Rows from block 3 of a small sound classifier, named by matrix and row number. Rows with one number belong to one neuron. Each number is 50 + 15 x the weight over its row's rms, rounded and kept within 0 to 99. All counts start at 0. After the name is the row's rms in percent of the matrix's.
After each neuron's rows are labels from the 100 clips, of 14848, where the neuron reaches its highest value: "strongest on" is what is common among them. Only what is clearly more common there than usual is listed. The data: single notes of 20 synthesised instruments. In brackets: how many of the 100.
# fc1: MLP up (model.blocks.3.mlp.fc1.weight, 640x160), inputs 0-79
# fc2: MLP down (model.blocks.3.mlp.fc2.weight, 160x640, transposed), outputs 0-79

fc1.243 101:59 29 62 61 27 63 54 22 58 45 54 62 57 41 45 52 72 38 36 51 40 62 48 66 15 43 40 48 43 57 52 37 10 62 65 60 72 58 50 23 41 47 76 57 82 63 64 39 55 47 63 86 39 50 77 64 41 36 25 61 45 49 58 37 60 29 36 53 44 42 43 45 44 40 51 80 38 69 31 65
fc2.243 088:31 62 48 69 39 53 47 72 62 53 52 42 63 40 60 54 32 45 40 32 39 62 43 31 53 24 50 69 66 41 56 59 36 40 33 12 51 40 28 42 65 62 57 63 54 34 65 41 75 54 35 34 37 45 36 73 39 47 54 73 26 75 56 69 55 38 40 41 36 55 48 51 54 61 85 56 39 00 12 48
strongest on: octave 5 (63); text has "noise" (60); plucked string-like (43)

fc1.587 087:36 57 51 62 28 39 40 48 58 59 40 57 61 53 63 53 48 63 50 49 65 55 36 80 69 65 42 42 47 54 65 35 51 21 55 24 71 53 41 46 31 40 59 41 86 36 42 33 21 55 67 44 30 40 53 83 32 57 53 37 57 40 56 56 59 51 77 63 60 69 57 42 42 49 41 47 62 45 44 61
fc2.587 098:60 33 49 60 48 56 56 58 53 59 28 67 41 51 37 49 17 65 38 71 26 55 57 57 35 61 58 62 75 47 64 68 56 82 45 30 42 67 49 53 28 18 57 55 71 69 63 87 53 39 78 50 39 65 32 54 48 50 39 54 56 48 50 58 67 37 77 72 58 35 19 39 08 47 58 37 23 32 51 23
strongest on: F# (40)

fc1.270 089:53 54 49 45 40 05 54 35 43 58 67 57 37 59 93 45 47 27 57 37 42 65 45 19 61 61 42 41 41 47 50 52 47 31 45 38 63 76 44 48 24 52 55 54 56 27 40 14 57 50 74 45 34 44 55 78 26 38 52 64 20 80 51 53 68 45 74 55 41 36 19 37 70 36 63 61 60 31 87 66
fc2.270 084:48 56 61 49 55 38 48 46 29 36 23 72 29 48 62 49 69 45 44 41 45 28 24 75 45 56 30 51 65 38 67 46 54 69 33 78 63 59 78 43 35 71 77 44 50 44 37 72 33 33 31 62 37 41 30 56 66 38 55 33 61 56 41 33 51 55 40 57 55 30 30 66 45 53 66 78 39 41 48 62
strongest on: octave 2 (46); F# (37); white noise (27)

fc1.329 095:59 52 48 59 67 55 71 70 42 36 57 40 75 47 71 67 44 49 75 69 29 46 25 63 34 52 38 64 46 42 44 43 74 61 66 49 51 57 73 36 64 43 54 54 77 68 48 26 33 59 53 39 31 46 38 28 36 44 44 56 60 61 32 22 63 46 42 42 54 39 46 54 63 68 25 53 61 49 49 53
fc2.329 091:33 90 57 56 74 69 49 47 52 45 45 54 54 51 72 46 33 52 30 69 60 64 43 73 33 36 41 62 53 38 13 20 27 56 62 43 59 69 34 52 24 50 51 53 61 53 56 51 32 44 37 38 58 68 73 50 28 61 59 49 41 58 36 31 32 74 58 51 51 49 27 71 62 70 72 52 47 40 46 56
strongest on: pink noise (37); white noise (31)

fc1.111 101:33 73 60 30 41 42 21 53 19 58 74 47 65 48 91 67 70 59 39 60 36 56 29 76 60 64 64 50 40 30 81 20 68 39 48 27 53 61 30 42 69 57 61 56 42 58 49 47 41 59 44 44 50 69 70 39 34 63 37 56 43 37 77 34 41 52 73 55 63 43 60 47 50 24 56 57 25 61 49 41
fc2.111 099:61 60 26 67 39 58 76 29 45 44 23 48 42 47 41 62 79 56 57 67 44 65 58 50 63 52 42 34 70 23 46 58 43 63 39 51 22 40 67 29 51 50 48 63 65 53 53 81 28 52 68 60 48 35 70 39 21 63 67 66 57 51 55 57 43 65 13 42 18 25 78 70 67 79 46 33 65 52 76 56
strongest on: pink noise (37)

fc1.582 116:53 60 47 57 27 56 21 40 41 60 64 43 58 41 44 28 57 30 47 56 47 50 65 94 48 46 58 33 50 56 77 34 36 44 46 42 44 58 48 31 74 29 85 60 17 25 34 38 55 67 53 35 65 45 69 48 62 57 47 57 69 43 74 89 71 52 54 75 57 66 36 77 61 39 46 47 41 47 84 52
fc2.582 099:51 59 47 44 26 49 31 62 52 52 70 21 56 80 23 79 45 51 61 55 64 46 48 32 37 11 66 69 75 34 67 63 59 43 51 55 54 59 48 53 56 49 57 33 72 35 60 68 80 16 45 28 54 41 65 62 45 40 50 62 44 53 42 72 61 62 19 18 37 60 56 54 53 42 17 62 52 61 59 83
strongest on: octave 5 (53); white noise (32)

fc1.82 109:47 41 18 34 46 53 57 40 83 58 42 57 61 52 56 29 46 62 55 73 28 24 76 53 24 43 19 73 59 61 58 39 68 58 39 45 43 71 43 65 60 49 74 46 58 39 56 45 15 65 61 49 47 09 66 31 62 44 44 52 35 31 34 75 59 45 32 59 51 48 63 45 72 37 59 62 48 73 46 64
fc2.82 100:35 39 36 59 65 73 32 48 59 53 82 30 68 38 68 52 59 43 20 52 38 24 87 37 34 61 11 50 47 56 60 65 57 55 39 50 61 37 91 53 35 23 39 59 42 63 67 58 62 56 60 16 59 59 54 51 60 28 58 58 63 44 64 68 43 43 22 53 51 74 24 45 60 61 44 58 42 29 57 47
strongest on: octave 5 (54); plucked string-like (33); text has "piano" (28)

fc1.544 088:94 54 33 54 35 30 53 46 68 48 57 19 69 54 69 33 70 73 44 58 56 45 30 57 54 46 42 72 45 57 47 35 32 70 72 33 30 56 52 53 34 51 34 69 78 60 40 63 60 60 42 64 27 60 48 21 26 51 19 72 47 41 50 65 38 46 36 76 51 49 50 53 32 62 48 62 29 45 44 71
fc2.544 096:07 61 57 36 27 73 62 62 63 42 71 61 37 38 51 45 68 44 56 57 34 77 63 86 43 30 36 16 52 37 59 49 72 51 75 63 79 69 52 55 34 31 60 35 67 53 54 37 64 33 49 48 38 49 37 33 49 55 60 52 80 59 35 58 68 50 32 14 71 26 54 31 14 66 59 72 57 67 66 40
strongest on: octave 5 (60); white noise (38); D# (28)

fc1.471 101:49 24 62 24 45 59 57 42 38 29 53 37 58 62 34 62 44 41 37 68 47 46 58 71 68 38 70 54 80 47 44 54 45 48 54 58 50 63 57 38 61 48 81 56 38 10 77 34 42 88 91 59 45 31 36 66 26 64 58 68 38 64 96 59 28 56 32 46 65 54 36 74 61 38 47 66 60 61 38 39
fc2.471 118:61 40 45 28 45 42 21 66 43 72 45 45 51 51 48 61 42 75 60 75 08 28 53 36 58 38 61 37 74 38 50 39 50 47 60 44 44 64 44 57 76 49 50 37 47 45 57 44 36 36 73 44 41 43 26 58 50 37 43 52 71 45 54 82 59 40 26 37 54 48 32 73 59 54 63 49 50 32 36 59
strongest on: octave 5 (51); D (36); octave 6 (32)

fc1.242 104:69 36 62 47 42 40 51 58 38 27 34 52 39 41 53 42 51 54 24 74 10 54 35 48 58 46 63 63 53 56 54 34 38 28 46 30 39 87 45 68 69 67 56 59 33 28 51 40 30 40 37 55 27 52 47 44 30 51 71 23 27 69 41 65 56 53 42 75 65 94 54 34 66 61 29 76 54 57 51 54
fc2.242 097:07 48 44 53 57 75 36 31 42 60 64 41 41 40 55 29 20 33 56 62 68 43 33 50 42 36 57 31 35 70 58 76 48 54 62 64 49 93 49 35 59 74 59 24 41 32 57 72 48 46 25 43 51 59 65 25 54 63 63 85 65 77 71 41 47 56 62 31 58 69 31 56 61 34 44 72 58 22 57 60
strongest on: octave 5 (80); flute-like (76); vibrato (53)

fc1.133 109:43 55 44 39 42 39 56 29 69 35 48 70 51 60 36 44 85 42 47 77 29 73 63 33 61 34 39 63 62 75 32 50 40 49 52 54 74 87 46 79 87 41 54 32 35 46 39 57 54 59 59 76 47 45 34 46 53 65 55 48 43 44 54 29 57 37 61 41 55 56 35 60 46 57 42 54 22 79 55 42
fc2.133 106:53 53 35 34 55 47 31 33 71 52 58 62 65 47 70 18 32 45 47 31 35 38 55 49 67 47 64 64 62 60 51 62 43 52 66 36 24 36 70 55 51 80 67 37 24 52 66 46 26 57 54 56 73 27 71 23 70 45 45 17 58 52 26 38 43 47 64 56 37 57 44 60 57 41 00 78 73 30 70 33
strongest on: octave 5 (67); slow attack (55); string section-like (46); instrument: saxophone-like (31)

fc1.358 105:62 77 76 12 51 55 71 47 48 47 56 31 61 66 54 50 51 42 50 34 47 33 53 55 39 92 25 49 46 64 62 37 60 53 30 52 29 47 73 32 52 54 73 70 59 44 33 53 66 60 63 60 29 65 51 33 45 86 67 50 55 60 41 86 71 55 53 64 47 38 44 38 68 45 47 65 39 86 55 51
fc2.358 112:41 30 37 53 70 59 59 51 31 66 44 52 55 48 75 62 95 34 62 49 52 64 58 74 46 33 57 75 36 78 40 78 26 52 54 56 62 49 33 49 47 37 28 46 51 62 59 56 29 60 43 53 49 36 71 51 55 44 36 21 61 48 31 49 41 62 43 44 48 45 32 39 49 58 72 70 76 64 43 30
strongest on: marimba-like (53); sine tone (41)

fc1.375 088:65 78 39 55 44 61 42 55 64 26 04 51 54 43 53 60 50 67 59 43 65 44 50 46 39 60 65 40 18 29 31 48 40 69 53 71 43 47 59 38 58 38 33 59 46 39 39 50 60 75 52 58 44 27 60 71 62 38 38 66 52 31 53 52 59 24 50 81 21 49 99 31 24 42 50 63 27 56 41 43
fc2.375 088:27 59 56 58 43 36 35 54 60 52 58 46 42 49 56 40 64 62 30 24 41 51 42 51 43 60 73 61 48 23 37 69 65 37 43 62 63 70 57 50 58 84 61 52 68 48 63 44 34 26 34 49 25 73 54 21 51 45 73 70 50 47 51 68 63 59 34 41 28 70 91 84 21 40 54 74 75 47 59 53
strongest on: F# (32)

fc1.260 105:43 31 50 52 39 31 55 53 99 83 78 40 30 36 60 27 79 20 47 57 42 72 41 56 66 49 52 35 51 46 63 49 51 47 40 52 54 73 91 42 71 25 51 84 47 54 31 46 42 57 67 44 89 56 37 39 56 39 40 59 63 53 38 40 54 59 47 18 54 55 55 57 44 52 54 61 44 41 43 45
fc2.260 097:41 43 49 54 61 77 42 61 73 72 63 61 70 41 49 67 15 66 32 25 58 55 31 69 42 67 83 39 46 31 79 55 46 32 73 47 72 41 27 36 64 58 26 26 55 57 83 48 43 54 32 71 51 56 33 38 58 67 65 54 57 37 44 54 26 73 50 52 54 29 53 42 58 71 45 48 32 34 44 62
strongest on: octave 2 (98); G# (50); note: G#2 (49); slow attack (43)

fc1.609 093:53 31 58 37 41 44 53 35 51 49 36 31 44 67 65 59 73 36 45 51 59 53 45 33 45 52 57 24 48 67 73 46 36 65 23 67 24 40 47 63 72 72 55 60 42 40 40 85 35 39 47 39 77 42 15 36 47 50 40 60 49 32 38 40 78 58 40 37 62 43 52 55 52 50 44 79 45 43 37 60
fc2.609 085:67 37 56 80 56 50 42 61 57 20 35 63 44 43 46 39 59 50 49 56 32 56 60 60 46 51 36 48 46 68 65 26 68 66 52 39 63 53 54 54 51 39 55 67 31 64 44 09 63 52 37 73 50 67 34 40 75 56 23 61 81 35 63 40 50 37 73 59 87 61 46 50 53 56 18 74 62 28 47 35
strongest on: F# (53); F (28)

fc1.332 097:42 56 30 47 52 61 52 27 49 50 55 43 22 36 59 58 31 48 35 50 52 53 59 60 30 42 48 44 13 36 62 29 49 64 49 96 74 32 43 34 47 58 29 52 36 58 55 33 58 56 42 48 40 55 40 45 70 44 17 47 71 67 64 26 47 50 30 51 04 50 28 82 50 34 31 47 48 72 41 35
fc2.332 085:50 41 55 29 66 19 50 71 46 31 00 58 35 49 51 56 46 17 48 40 49 55 39 65 43 36 61 61 36 35 37 48 48 58 47 56 40 25 31 45 48 44 72 37 35 49 49 61 72 29 52 44 49 63 29 52 47 58 84 27 54 51 64 36 67 61 73 45 28 58 37 62 29 44 36 47 45 25 72 58
strongest on: F# (65); text has "noise" (38); note: F#4 (34); octave 1 (26)

fc1.72 113:32 51 53 29 41 50 72 38 43 47 30 70 52 83 27 35 41 50 26 38 17 56 54 71 41 56 26 60 44 41 48 54 24 64 30 54 53 49 61 63 56 71 63 76 63 56 59 53 43 65 38 82 71 37 56 37 54 30 47 50 53 59 59 74 37 55 39 60 36 44 51 76 66 54 66 60 56 73 43 32
fc2.72 104:41 54 32 53 69 55 29 33 51 60 43 60 69 36 58 54 72 35 39 46 70 25 70 89 75 59 40 36 28 59 40 42 52 64 38 36 31 13 58 53 36 45 38 34 59 71 44 37 52 42 40 50 58 51 54 71 42 76 48 46 62 81 61 39 57 69 45 46 58 73 18 44 64 44 45 45 54 44 62 46
strongest on: marimba-like (37)

fc1.569 079:61 71 47 51 58 46 48 57 51 68 37 46 36 44 40 67 33 64 54 55 46 36 52 58 38 62 48 37 29 39 50 48 39 99 63 68 48 51 43 34 23 38 17 58 62 45 72 59 56 40 52 46 23 46 53 37 71 28 43 50 63 50 51 72 22 54 29 36 30 58 59 66 45 54 62 71 48 59 52 16
fc2.569 072:40 12 34 36 42 12 41 58 47 22 35 64 25 13 61 63 46 60 44 59 15 52 25 53 51 52 59 43 50 38 70 40 74 49 56 63 52 46 43 58 39 40 59 32 62 53 39 56 73 54 57 52 62 79 35 38 47 53 70 24 45 50 38 50 66 43 35 52 65 65 40 63 36 41 29 58 61 25 36 71
strongest on: F# (98); octave 5 (57); note: F#5 (55); text has "noise" (43)